Weights of a small image captioner: 16.6M parameters.
Rows from block 3 of the image encoder of a small image captioner, named by matrix and row number. Rows with one number within an expert belong to one neuron, the router's apart. Each number is 500 + 40 x the weight over its row's rms, rounded and kept within 0 to 999. All counts start at 0. Numbers have three digits each.
After each expert's rows are labels from the 100 images, of 14976, where the router gives the expert most weight on average: "top examples" is what is common among them. Only what is clearly more common there than usual is listed. The data: rendered scenes of toy objects such as cars, trees, mugs and chairs. In brackets: how many of the 100.
# router: router (encoder.blocks.3.mlp.router.weight, 16x160), inputs 0-53
# gate: expert gate (encoder.blocks.3.mlp.gate, 16x32x160), inputs 0-53
# up: expert up (encoder.blocks.3.mlp.up, 16x32x160), inputs 0-53
# down: expert down (encoder.blocks.3.mlp.down, 16x160x32, transposed), outputs 0-53

# expert 7
router.7:389536471499473493458480511540431486546469469467533565496485480447473402549458534464508502460513477527518539431550497487462484467500487459499463487494496473388461
gate.0:485531476528575480470525518548525495503450520487524523510484518504462533477487512460513521489544479414488488463500430504535496537501565505526504456497438531521487
up.0:448497447561472471553510431465477503483531492483462508505528449504500495489507487510413594490543468542478537509567506481469529484449435545482468505471545476502583
down.0:476508541527543494510484414420487428532489502433552487517499452506534508418497544492461562432478473464453500542444537481494449531427504509585507427466511502514542
gate.1:518545538508537544442528539474513536463544476560494450456536545533527555493596512492477550482480487547463458467536449459495490506538462533539519395509516443555427
up.1:529438586515483490489534497507561482495458468506513530547499453517555530491511576463478501501488396502511560511390593426481448502487488515541504421540473559567533
down.1:434481454474514369496471537551425539474494459499453407499462425476484542558503537511497482541494508515555510515564509520504498506540511454487470547517516404563519
gate.2:485431550518469492440416535556525494504431518494530512480505429521449524481462485502510579458528548493507484489444432467506469518565529515528465470489463477516482
up.2:423484562504487519494446518501523465501489478428501430526485449450438534500525488463492491511438556433561481490463461469543499558546500563503533439413442455497401
down.2:444560510519463422559438474506479467501457486478450468504492395533484447440520553512442509511438483444513457489466565511463557411484491541554532484471531521569522
gate.3:472491504453398450464453571531487592473466484456481443437465512477446540479423493509443519463435486479509484448495543531494539506562534506557544507537567500508499
up.3:524458520474465432484482514502486573506493524470511455513464454457462492487490524506422498494416549493471500513507555517473575519592558462526496529503507499445563
down.3:482532466510468501480491458542465564537443498476574448495497431559488425484524573467517512553508518526454495462472447530501499445502500574515412509509479492480549
gate.4:510441532520556545477495567522571446504526573532513424462518476483477476518518512530522451561579493425550542521526394564445447568501505483485468473501502550527429
up.4:501467494512505476495416436485465490541505525491565494574505518518533470480490562521483449505459532543578549509540430492474462524389617480487504494431448527514464
down.4:542530465505567474468483428464478452467470508532479503501489438499506519525561575549494556505472482512501480467475484432492495468451474479435497525564497460483505
gate.5:486515439432468535454483459519511516473533513546474433550518457509523545546554418448468507481483474536490478505563517429505484515519461479551506555429527489536548
up.5:487500514472500485534429509469471531460486446495464503508466483518508503462519491486488588558521402544497536498521545523504508521464550491534497532511613481597580
down.5:536513512468460492440439506605585497495536459461485532452497430480548490484536571515516446514518515500457563482495510505534515458429565486464536572536494551461516
gate.6:480484498503544485528488483529507479481475518483549531495551469474514457427502507533526571480417497471508475542527512590473492465514584483550510562521500528501492
up.6:485533479485475572465498542511522524501539648447486485539482482480545508520529537505444487518486514458554486454544496549485529491514589451557506452607487493504529
down.6:480491503449480568523484477461445463613468475488423511532472517520473532554485465489533595540499413506506483601512537509488512495458477514455508428468544461514475
gate.7:573539435530553546371446523547527488519555452501481462443462525554470446566482468519501512553551450577453486553513552522538472491501440539486519444502476411520444
up.7:504569423546499473465508530524575552528440477561536482493455507533504484527429466495532493505496565564488493522541540538530469461475488463485489495569440407467436
down.7:430495508517461468453460502561471484475493472442462436489467495513457534564535533552456528464450447483560529506434530516520520441580508476520490495503487489529564
top examples: count: one (96); orange object (43); its colour: orange (43); its colour: brown (25)

# expert 3
router.3:533492469536491546468405509449535439457441459430525500502579498456539447528440552538518543568512507490536459548542474489488449429519518538458427477581469434539473
gate.0:481475495496466528567494515519481549471459427480482512560507503541535415450493528478534512421482553504536531475489550480479544470510534460565517437488505530605553
up.0:418448578502523503523564475450437473497453439445468435564466466525477527496543486463511499450523479522530514508525578542502475481480518538381546571554514541441493
down.0:449465497498468458453566523470490488536446508500469512466405535496526498513460442456506539479502481497495549459450482481469544502484542469534506522529600519541525
gate.1:539491572516501496543526457466447476528486451503449453516496527531482501523478417441423495513491437491497472418542497493464489532546463534559527513519506539404496
up.1:490515511476458454593572459481504499496470464524491470514453550462510547443509532480479476542424480524441482515532461454486448517522441563500518489480578477439498
down.1:553513534562481577494504519545501549497488570528567486489562527583511508519482460490443486453423515613507485488574439570477463492468448532445482359527422470444495
gate.2:569604547540536485501537533447452531534514460526508488518544463379555566460525474546519471486553486583490497461524506517478480456483492513440505487525435433453509
up.2:491506364516535480464439542493516555464546481542451501509555500482556541481551539610546491427527589512389500504482452509476437530535469477569498501507552428501511
down.2:485500460550514500476524496516484515491526456489517556492448445472414414496536557501532523533531528438426468478459519488496464444519486481506501539589533496545415
gate.3:518501497522553516494557466428480387537469483485491503580494561501480493458523514477421499488478515452472486525529473541485499490486522462502479445568503552489481
up.3:501425472509514486509464534510448522530533482510496493488457440506503508491564498517484525542527505533529559504656467550467500534461482495444496504469504430533502
down.3:507608478446457484488486571492517535468481508504535484444513461540470452485549497478468475458492490541506546491472571442498555542512482463488516453522512565470490
gate.4:444491498433559473552528525508527479549475482515455551520536513540528513520581463531456541467505516516539510465545462475524475528418574504587502488506460458539496
up.4:532416507508507536523562499522460541526479499483548571517544499529481516454459529482469522539507436567586569473479493489521542482517552525511541462509487552440503
down.4:461507468484538467519541512533529542513537489459411495470481468437504501509478481516518459512531489511465468508550473457538491480564522431482471489545459526480559
gate.5:509522457527517513531464517457531448482506547472495532501514463519434500509545522475508518562512455550510509474468522503449503498488478568480557506449483467469468
up.5:573573511451546508554492482458479487480514454624551480570544507456524421475446487448544491464506513495503421470518510488550530515502470500463463475479461451533533
down.5:565468474535491486522465499517497482478595544456478543475526517443492524540582452479463537507513475451469437480550542524598443534510470501521576481520544498456434
gate.6:491572526482522465545577478393474504546517442498527495483541574516554410529473462541497464503460445430461503529518479470495522494484499565529494494496552541479479
up.6:507479490551520480511491454449543369519468474507555490480474505475458526535456518523501482496547464488515531554471423426544493500445482520444490496486448464582501
down.6:465630480431517490507593487556514475495527463523507554505431514501564528482505501500468502533492454529473451462419524502455451503572518535500468518639467504513539
gate.7:481492561470443448578541494478483527493522476507518538536422534482516556487520502489445485479482497530463500559487494503545538508526438551552466502580532491447515
up.7:465514510524546508518412531511531531566478496541509436421534400496501481488569509572442519459544540461539517581559477444521463534490436536435578439473499559543542
down.7:450440468563458509498482513474533482517526534477547532507468527501510515478449487465424516530534541499514515452525508462550553440493579430493474478499521495558437
top examples: count: one (79); pink object (36); its colour: pink (33); its colour: orange (25)

# expert 12
router.12:532514460442497453526540485544462424517468535506521488491473527563493507441524469502576493535467497492460498536471362465501476529479437482479591528461529513503457
gate.0:489510449478496532438488490518442492469489515435560556454604544504473435543532475488543522458585521425478511492471516436592561543483446518514472423431585498551504
up.0:504558469510468445479476478459467500480543482545511513488439511497570521509433474567471477465469483554568584418479522508439443487497546423525475496482526525504482
down.0:510509515535563476487495508518516545481497504493496567514558528539474498487563491491549526563456485482563438479541490481525491578485464567520516547399470489537458
gate.1:543464472546566479514478513575510509475481502508503482499436464569482575482523524506529484456536455546497542520442459468460445527486568438448519580464520487491457
up.1:453541491558451544525534457427519525556522514476461476507560525435460480488454511459472535547462551493517432552558507470559526413537436553428500455547483511484549
down.1:512527486499510545479492550447498517494492513484514439524510455540469508487518436491491525439465503449444489460525439496495442540570458500569513415529536533530412
gate.2:442517461507485528535546498463445422532531519516462522429540510608442487422529514493487526529502512556483545519542479528464450477456507510482506403505488519512428
up.2:482488457490489554591552459499474439407540477513497536412563483611445477443570511519525490449534541513496482510454463580495510500476519515442529493501514426502464
down.2:543549540541472538475528425503508464528537639448574499459535532480482495461517476508515509489477541528491503491457471525481523518489483501529518482477492462507485
gate.3:523513540504546460456467516490582493446392454512545482471505492523441427484507485484513557478453552559506421446488496426506546569539465496501397509536477572499536
up.3:511505508513547424492515469531591506476451519469582525484519439552467436517485494516521575430533521486432389509499481523505542504536523442506451513487459503520477
down.3:497591529522527508482543462546505486476462511470567515480551432484488533551537496482464524512511469422503485506420522505442477519503594462524479557494492510513550
gate.4:479456479506453513461487444524472540423479516467478482442540518479465528496524542461473507488467536439494485459485515482496522524481574519471493477507511521551500
up.4:522491462460453503448521522575481544412445524432436498464527528501450586511520578464502450467540580427460483484532452468501455551434540512467502492521490480528479
down.4:593499526481592514478499522451518477522476561576534505448443459450528453485522443502533544489565482527470550525527466513519543558514512515497468490456571478542471
gate.5:490530552500413535492517469504522453584475540459516518534475473486466483449495518476449620455439526476481501465530468576501566505589465563478540510500476463512561
up.5:495428491435521521566457520501458570462557455475532470532515540482597532471492521528483417499478474537465512490497487479457483539457533455530502531492561512478534
down.5:516534479506491505490542500484512438536539558560442460535518502475486510528557426575493554545498468495515453440513551484529505492481468565532510536452558472577542
gate.6:525541466505514478589450507474518482464518531516499517571480496489569522435479463543506513478428544527496525474518494527517487506518537503523552514477485436596488
up.6:496465549517531488467545468512548492507477462507515515457472503583516493491514499482555514479575459467548620531450492416496501485484434473472485444567462494437473
down.6:502503458518551561528483525560492518488419529516475504512498511464458474545531542484472467451418525430537526455476447499504553614465497493517523539476495610515482
gate.7:459541495560481521495423438510561521457501464447470516522433453542438471494420458549452484496488510465575519549527538508586483465516562501556463513545504489516471
up.7:512440442528507520495521494511524459481435494465476521486507391571404425422465502528508508466480533464485581558507437543551477508529509522508459482549495489538481
down.7:518481496466479528471449530427559484520424410480461567528495446485513490500462545499434451517460529483517576549538504476530536512489483472498506471494550606534498
top examples: teal object (88); count: three (77); its colour: teal (59); green object (38)

# expert 10
router.10:405456537487463471460479495483503555541535508555485486463513508519448448567502522549426522542488542488529522520477531517491506470489506438558469457520552485514557
gate.0:516477520539560531580553594518465560481560480474469608531485487497538536512519511421450486480483451478492541511466478485478489523471513486445492519558484549516532
up.0:552590567514569517535517501459461491582587514528556497507514464426573421501512472491556492548457520586531461479481512534541459461509468551517541472506552435522426
down.0:442491514485435543517397515498439560470554463406522533558491593460510554535535531459479413539496537509575428431481493502469501506522529478548445512538497518537509
gate.1:443539463492493534557500487507521509477545516497516452419495557576585478438517407547537533479496487493438459436507489513487499499522469474553521542529567443472457
up.1:536549511541546413521463471524489468469597486472472566457545482473479500478493452537473512488500457408446457488518534498534490544520580479520576478483450497551455
down.1:494539462457499527446524462472399522499549468581461495454538554426520451509528585503565471515556460569513489538508513533522471507488495564490549502446491534516439
gate.2:529496499548497482474522498513483500466479510531483531497498473515549541480548532519532499525475494537538558448488475548510422490539536547557515526495459507526466
up.2:520458438495551524514528522547584478500544479480474552457545528617560549504541492521509492474485506497468545437444481465474433503448506580515569431476501510500424
down.2:497441449529429534559508520470534494477493523510500511441458502495487461489572519508517502351515519454492536517467506435516531479457538548502513394511540498479490
gate.3:576475470552499522485515510470525492477459455545597476476506530516562451546516532477500498484605453474526558455494483464421502469465509518481442497514500476496539
up.3:575557496465566472522466477491454500538544562495505476456475542500485496521487439531529520489519460475541451457485496511562520515459438567503470496451524449523508
down.3:465484517522479455452505450498467527512530479488437491474531568508524540488542578515488565447485468456442524482489514507507486493571528486495435533536517552581448
gate.4:505569448448539549446504488430539587477449434508466476472525542486479522512517501558484517449471539480460412486562534539495533542476448510539473494486461506477545
up.4:575463469496486482438538532458498421508536525502490467515493496561561512530567496510492523470531530527483507553476468511522510586553527516492517495573550489438429
down.4:546478555545550486498522521535430443500525501482536448601569496480590571503528545528467473527511531478531464488507440469527425492421477476476493479454521505558471
gate.5:495544539537518438544492475493472547500545527490612477528516559524482541473469598525520430504547478459521444494429502467417510452502489497490451517517503525446467
up.5:502514478489497463460481500498540449492535483559450491428500485515490492439562443444529399531477581472501509570503453512536461511509426559518472466494540459483495
down.5:501456550452499482551499470491497437506434518547513563388452578462447520459443499498467552525417486510514467531456456545600522509552396556531532441556536475514508
gate.6:541510511515564559435494511492463515450511495533498505467513483476502416466552474483530538519480542497516472508501522546464477525534529422552453531487524525518511
up.6:450509436515532521518452456533452577494463492568479564539410488528431487476463512530533451490573513480487585555523529441550451457500543486471502501456419437557475
down.6:480525441488456540537494500511493545416566468475515490479585542550526528498490499488468559474549541453487490455509567626560497492563519470531485462487454500493563
gate.7:515538551448535484517548506456512516509472452584449517478542463478550414512541512481539612519459478579447445464574486410495517538469504520520519431534498483526405
up.7:548519520449435496480481539479456486528496552479535491498562525454495514452479510514419506533486527443501488554529579556454591566497505506490448507532502545505531
down.7:528490557469553531456527495485486517439472623528554512524456440468515494463575466521546451452530574534547481543489392434495474493516464528483501461514478455482436
top examples: count: one (96); its colour: brown (27)

# expert 1
router.1:414473486538515530413502521505500508498476414402478532554531455522475502582475556472552506451560487507590497508563491475577524501541415453531480567496498545447579
gate.8:536548499495495506519472518488476505488505529518511595564522513454617536515489488522467479444515425548500467499480542491454455520478460528528485547492380468541525
up.8:515521421583539510517530525500535490486459555524490498504517536553529539516502493524497509435512524479481474496529487531479505481585464498472504531474438508454455
down.8:490486532461423588465479553418563442443495500458560569407545479479449539574529558548512482547527548411491511471560526490529469467495546449507421547476467538523509
gate.9:431542491487496549546541524486547476491519459536459540513487472536484481531522525462490465505499471512494538522494505468553525509464436438467455546535471489486480
up.9:418522467453556511507515479509484466496484592456585551480490445516411478522542440478565528467510468484483502540439448515592520510487512416496424511385424469504522
down.9:503543441577508489548516500426552498542502440531535466460455496540542547421501480506501548480521477541512504535478498585422509489565507501481466519532494479432575
gate.10:489464543523427490466539537477416498495550490444433466496407423472503483521474571516542481494480453539527485509472466550494520526485532483522558587488497503489528
up.10:518606418493467471545533439512520470526526459536571456481531543494544499422485505551460498466510508490570519435552531519467515462553532481568472436516532547457532
down.10:477442402399477505511444465495547536415473518433453590392564481435466492548590519494508528582454505504495446507438541498545509537460549500466485505474441489548539
gate.11:463515543484507457463519449459547522528475497489517416527542507507463543498546465504521506408461506553488460557450469441503514480512451470437462530529512572439513
up.11:506528488510479505454475488526525511515499481572462513545473573478490478528443514473467500444566490478534470538558483505450528488413492516508531521432553455590543
down.11:477495425467506469434508452476651515568492444539560498525479555554542456507478516545490455460486550541518500413460450484583514509506513520554465541538480449508543
gate.12:427480545511544423472464509449546469560459419535487419515503565496484530538608482486501497488502438484472439475457516469539487491430464512515450541535543513490486
up.12:495455525525453471451475531542572535436466476481431458481510563465490482483457544482489420537533485433457533556593530494519474517523522518576498523480525504522424
down.12:486466477437488538491469536501445493475462501476490508491514534524504440457525470455520456506481514483445573487451463488555487571518569496441536505457522505515436
gate.13:543502494537545420410489491484525586441502498543565583433492505594497528505518418488544530507490498538514509480449496465542569553620517463616482492471534496514484
up.13:479487454526494521538504423497490550423476497472548543455457517494472520507451540462519476519404487458459519443545531501498508471551513495537445484593611484470456
down.13:526531496542484540572545540491523404474520468478495487580558537489460420477436532543523497443481547439454467591445569475565498518544476576535449505541566483576521
gate.14:474540456535437504490435511597491455467531602459516502488497530543509524459470520505560486550434596503495486471493508512497557528529469584553547530500509517470468
up.14:450451486501546485478551447455475458545496450530487535434469383546540448536549521502525596550545462515432546482470524489494533403444530499527497473513462502518570
down.14:549511472429579489482529508499492453472497479479535529487606532531464478478535562453558439572502448476486456506496482561504464506503467513423514527503471522532520
gate.15:527441462525473458477480539484465536510517560463493407543571558470544592523525493484531484512445518492405512475487530481523467511459510470456521513487428512478443
up.15:539448496488489492508455579510536488498500562490456471530537505526457493485514565412502482536476496470477596528533492477492521502444535480430501529477457629471536
down.15:510439449549504527458487526545519492521464545451465538420495482577503539541538506554548516504551492511503519497503506505518493513452454489485516489502562489523454
top examples: count: one (84); teal object (34); its colour: teal (32)

# expert 2
router.2:473440464424553439597424495584525582482508514468451467516495554428500503525410515593510487497535533453510469507483518526515473477494534482516507526501469510542523
gate.8:465510557520482564462581499440503434545560455502545453514507481488464500518579516396541520466519452493500492483456468501481474518486538546486559463460525518502425
up.8:476463556523545463518452534508500545412444499523494523522592545517522515503531541514538472440534544464482457504524566482497463540459452496473488532476508425490420
down.8:483562590457541530516467466556455467481502601435519509477529541546477481531585572465519452504542462475532574564501490484481527561493471499471480560417467496505486
gate.9:536560473574444511444488481529508507499483482439534478425499552495521490406477544550476549493445550450505550471473531522420508461576506518576473449574502562463490
up.9:434480465557444514508505480441461513501549562488576516446538502498445496503554468495462527509546441517460461456534522567524574508480504528486458536462493463498514
down.9:519460454558497510555442496487530512524450572497508503448452537516492513473554557513602450468508527503475457523507528447522451554532478456517469500505516457546437
gate.10:462550478497501489463558527470504471549567535529468500519487487479503544470532508505450570518415547575541503490564440551511501479517506531449518418555522502485492
up.10:501529543527470530428551469495432467526520454428544524442525502540480475476528542419536474544537466459507533541423473515482511482508477537513470528489552518464508
down.10:494478516491471483531427517515538507438543470450453545516486490482457502498460500581452476493439503462521461511456511458511566462556505524481453562452469542522517
gate.11:484514507422548509517489471530464444582559466498478500517488504465457549491479482486495482537491527516593527520481495393508469523527509550545574488473535418518498
up.11:549480473483485501518503493471531497516443573478520523511442501546508490510553478496450548455483473513416454488531550613483505495486483515478411554538517555480579
down.11:552497563472489493432435521491438471481467573582499489477501502450474458477536478434516436595513495452522585529555442553519498487472506522536569500483488626464468
gate.12:544429538467555477559439470500554578440452483514490504530489485481536452534472461531527433428466514490490481482464532440508463565461567482524525557445550511532512
up.12:479503503454468571457563523487479488508530503485540571436530537603477471505522541412466452503527524494521559511474465538493540472506459543483409504524489485461496
down.12:555480513492486450488485482465454486493506522530530562510492459508528413523478513426470406530527508510557575553536445524515537508505511516440528541479526498523522
gate.13:498463501543558451457512479513428443468555517550516524452503526456450496475567466456525489445508525460483479477484461464538528543473519527527503522549552458444496
up.13:448513483530494481492504529443549544490492453531520551492508505600569540533578451555464521447502462515456465454475522486518444561426487514477397517531503491429497
down.13:483497516499472458388533451515457459536500577438454489470474518526468473433509436436523461482462483455464572489540512457501543485477496506512467465519454531471528
gate.14:557537514501449554431504512559443400516540544488517441440486527446433562455494547441443494572469484469565519537459459458470486444506514536529540453496489534476477
up.14:539526555466455516497446530581489475485524557425510472498528553469498555443497526476463402483524547415547556513485547473472495479433504484508491491472410505552516
down.14:547502519473490507516528541489466484552425506438504526503528423556501428479467534490420485557492527488515559537456523457457512488529444493514593498455476506485512
gate.15:422461469453515504500474516496500521454511534570487508469545521550487475486461561519556448556522507506458514458493424476462544526491497453502422551490487532504494
up.15:582491462477517466551508471481450472526536569503459442600426511448490517502476473507493516522428514487497528469576526502465473483529489510513599533523515452528573
down.15:591448453465529493473488551528449473525497538575474427516522513488434437470479455551437481520436496438567493480510558405482490490550445541545508471449447519470538
top examples: purple object (83); its colour: purple (67); barrel (25)

# expert 0
router.0:514629529506454545491527497502439543499485452470540566523513516441435421531419462494496516512531544561521469464453495478506534457438441505487525538481385455526547
gate.0:492487498505431581523505531499506485541469482455574442539523484472496468461469591464488503475491558409537465497472545445472545496540456477464554481497403577524505
up.0:471540459462532427483568454507492468472562475582492544429468467519540571520546471525495467533553453527533549547521505581527465461485533580489441534515564438446514
down.0:472464495509537538507510436513582475471503467484549532540465501568544586515497481471498572520481475526551459514520449479511480517446508478467533489468473496533348
gate.1:504613453491530495575502543455580472503512466557453451473536506492544523474520469565526544498533514516524385523594498530544462516453486524451430496459505482482460
up.1:504406554512408547454499485552451527471525524463503556575534509488499482464482474416488495530453468479517537515394568448471518450540431481499548464519442542492560
down.1:578500486497540537532479456558568462472509494518489473535479545592525495488523428488520440428505402558520575463484540502538454442404471538490461532505465476562444
gate.2:554452480444485543547530489561487599498427462505476598527526482475504512462532547514479525552509539545543579546434495458550530573486509523522514512462546474508538
up.2:487435522438508558464462510570484486507551438463516454457553506464424480492479489551491487536418519380392504563509540511461546557541507519480537464501458508522519
down.2:465475438514482505489485566537512578517388449493476524458577420473435488449549461518542507504517512417499515490531451523531509524536476507521485455472535565502453
gate.3:529475499432511517631491482532536504532507488469454498500448435506476451475523528476520452482519508472464512577505499497457420469549490508481559578514505492551460
up.3:468523521516545504446458466454491531537520540498521440444525468508542555456497500518480538511390448494445460475457473572490474482575486576534514476463607495457518
down.3:474473414445592544486499564462537516547488532524527541504468491524452458521523450499609519493492508514505527468482510455542521498551541498535530467553449501464468
gate.4:432538496430493565552441449539472491452499572534519533426429481501457485503541483529411452545499528455536508485550518449471458535492542434484476531457470485490510
up.4:524515499542475471522630493498469560574481515455506511506534549544451482489497482453471533474476469456492445478455552490537523456511467578536490527544470485497461
down.4:500610541485446480493577565506494482482529481565554537505532453481577593519502480489569412547441479515504513498476473524532449490440500432477511528436567484490443
gate.5:518541481506556429491505526464525525437555503498510501507555483518548519513417477493507437522531466546527459492523489519483482504424506475415428546463477472487478
up.5:470527510464531437575418525418510537485544552542539475496516519529500445455462456603553439557538458562520430486522466522543473485499490479498474555501489484465421
down.5:466518439490430459475535521472481520485524508540445459513480427493480472520536506479464555498467460497535459581513499492535408481555568542487525528453534560474480
gate.6:441509504465591507580493465415463552467456490506515472540608522516565470573527495444498502407478454560464472481491583499523483547459479408521514508464454509437532
up.6:493537462531537511532537467491523479533439492454493501505442537560476499504427463485506535540522496454481501547485557537456499540499468503476511437567512525510490
down.6:462478532438481555561523513535519478492473543444476506479516518449520486420512515421528457494518551439462532492538477501507459544385500473476538423517497482479559
gate.7:500462522529440577503459436574414546467502509473528512496507549496521483473499463470460485536428443473532545520482500504483561476602449605539481546493495518445520
up.7:457421509412516514519499454407550447512512511515549518465471470499494534447530533470484457460512502443571512475545465571524483583456540469493491431506449563538506
down.7:525480496494508548473567445552479455543525471515469442533532483467449507517480506501575514536440515461563503467468482490492482507540512561501540484416573478420535
top examples: red object (90); its colour: red (82); count: one (65)

# expert 6
router.6:503451547526536539516526513514508548485496462531492481483488535498560500542513509448497492500477490527508592511547537482499428550435487469464467551517499519477546
gate.0:498515474431498477536462488537465505529498450468527507541540523450543523488558523439403437518434540525543561572527518457481503519425517500462515515510494525494563
up.0:461528461478511480588485509478483554467532468482531531550548556454537548513566488456437508475458517507495520497598528487508467587475487480449491541490499530482535
down.0:609495507545533426450454504491509557479471573535491543492514526545520567428491496483537486496554471495466504449511446497529457539508489532495523482548467533460460
gate.1:500437486490496512557501505469491500443462475519506488560547529458572457548522500493536494446488544512514535472499552532433446538526528506477558529500496455503520
up.1:469519497466492440481458510463516574422386495531505553534504515537527571582526486513511490465601547486467499436446582461491522553481559459475478464497483471508463
down.1:531481496552582493510547511503479431533559469540490431570515469466416506458487528444509446458453456517451532539452531495520417497531515538552527529453477428551423
gate.2:509554567531544463532527518489460444547519486554494481504487501465484521538466486509485518562480521606520478524489537519473486518538427542557522502570525447504477
up.2:417475511469436522490466514482515488547532547488492475496443478460451501408453524487419517484442532498505537434543465453484490536506511506455451451455474533565499
down.2:488547510513442527512517537535524438496469511528513550486517481498439462538501513502482463560505555472504473566440494463478462492482535551563489531405552431521456
gate.3:491501450520494522464476537540569523464479490536537494442518467524442487488451548532509454522558556466585516570440426492534503463455491434490459525550455471577470
up.3:516549482465487530500453519432500494496490542541524529468504497432510446554477468533512548546463522452523418453435531578561527531550478514544508470463484510518478
down.3:506487585532500487471420477593480498480462494509539478526490497504427509509492473483565470511543508443506560494486456443492447550493566530484487516511522491508495
gate.4:541554565429415489557526453529513505471491490426585496454510457493477471467547598463500510520506469475492478474443443529572513497473548525520413498430495511497598
up.4:482570484514468486439498470575472512527493515459533571413548485510503507517554559523473509516524516532588556542429428551580506460502574536488454455516472481470497
down.4:500478496540487429552519479485495505563530465435462489501449480478402508477478433453444541482467513453565568522517578430531522477507475467479529438526506540529489
gate.5:538511485448481442474536444495452494509525457424530506442475534461495461504531479491440476507466450535563491520520524496454493445491442480506562522478558529558558
up.5:477517507528560517439466543502530521480475482575400472486396446542442500518425499495557550538517477488510470527438458561555456486497544466516426522604433505459487
down.5:444446529495422527502461429492470468480492501509505471510476502502489531512523569443483500502483498541554489511507544477498427529431624536472572454467517425514502
gate.6:562503543513540450436523484465485482493461546435548465490527471437565513517459524530474480583428507502530538537468577528514491471478527518500514467545481538441541
up.6:551499542470496503445498425492531467591490516468542496496509460492480456476423542537487475601477530443562492523453503547590572490498564538603480452519435476511525
down.6:471530518540452517467508457580446474555491510449492528446517446480484478521499578521450531523487552471569483485480542476442520429554513595471472463519539522493578
gate.7:506472546479500568557511520489545495483448522478480443543452521485540536419461539449484435529466481448399530503539554545409484512466537494554450503449510570458520
up.7:533406441534551513518429494557448505470561468512475504507520443561528498470505511463465471570555498512519519496494419474495461520482552547408539504528473443565473
down.7:609496515533412467504572407519488475551495516473487456502472447486436461461480475441539564568550484484491502547487498463498488414562493516515479505531435473477536
top examples: white object (71); its colour: white (57); grey object (38); mushroom (28)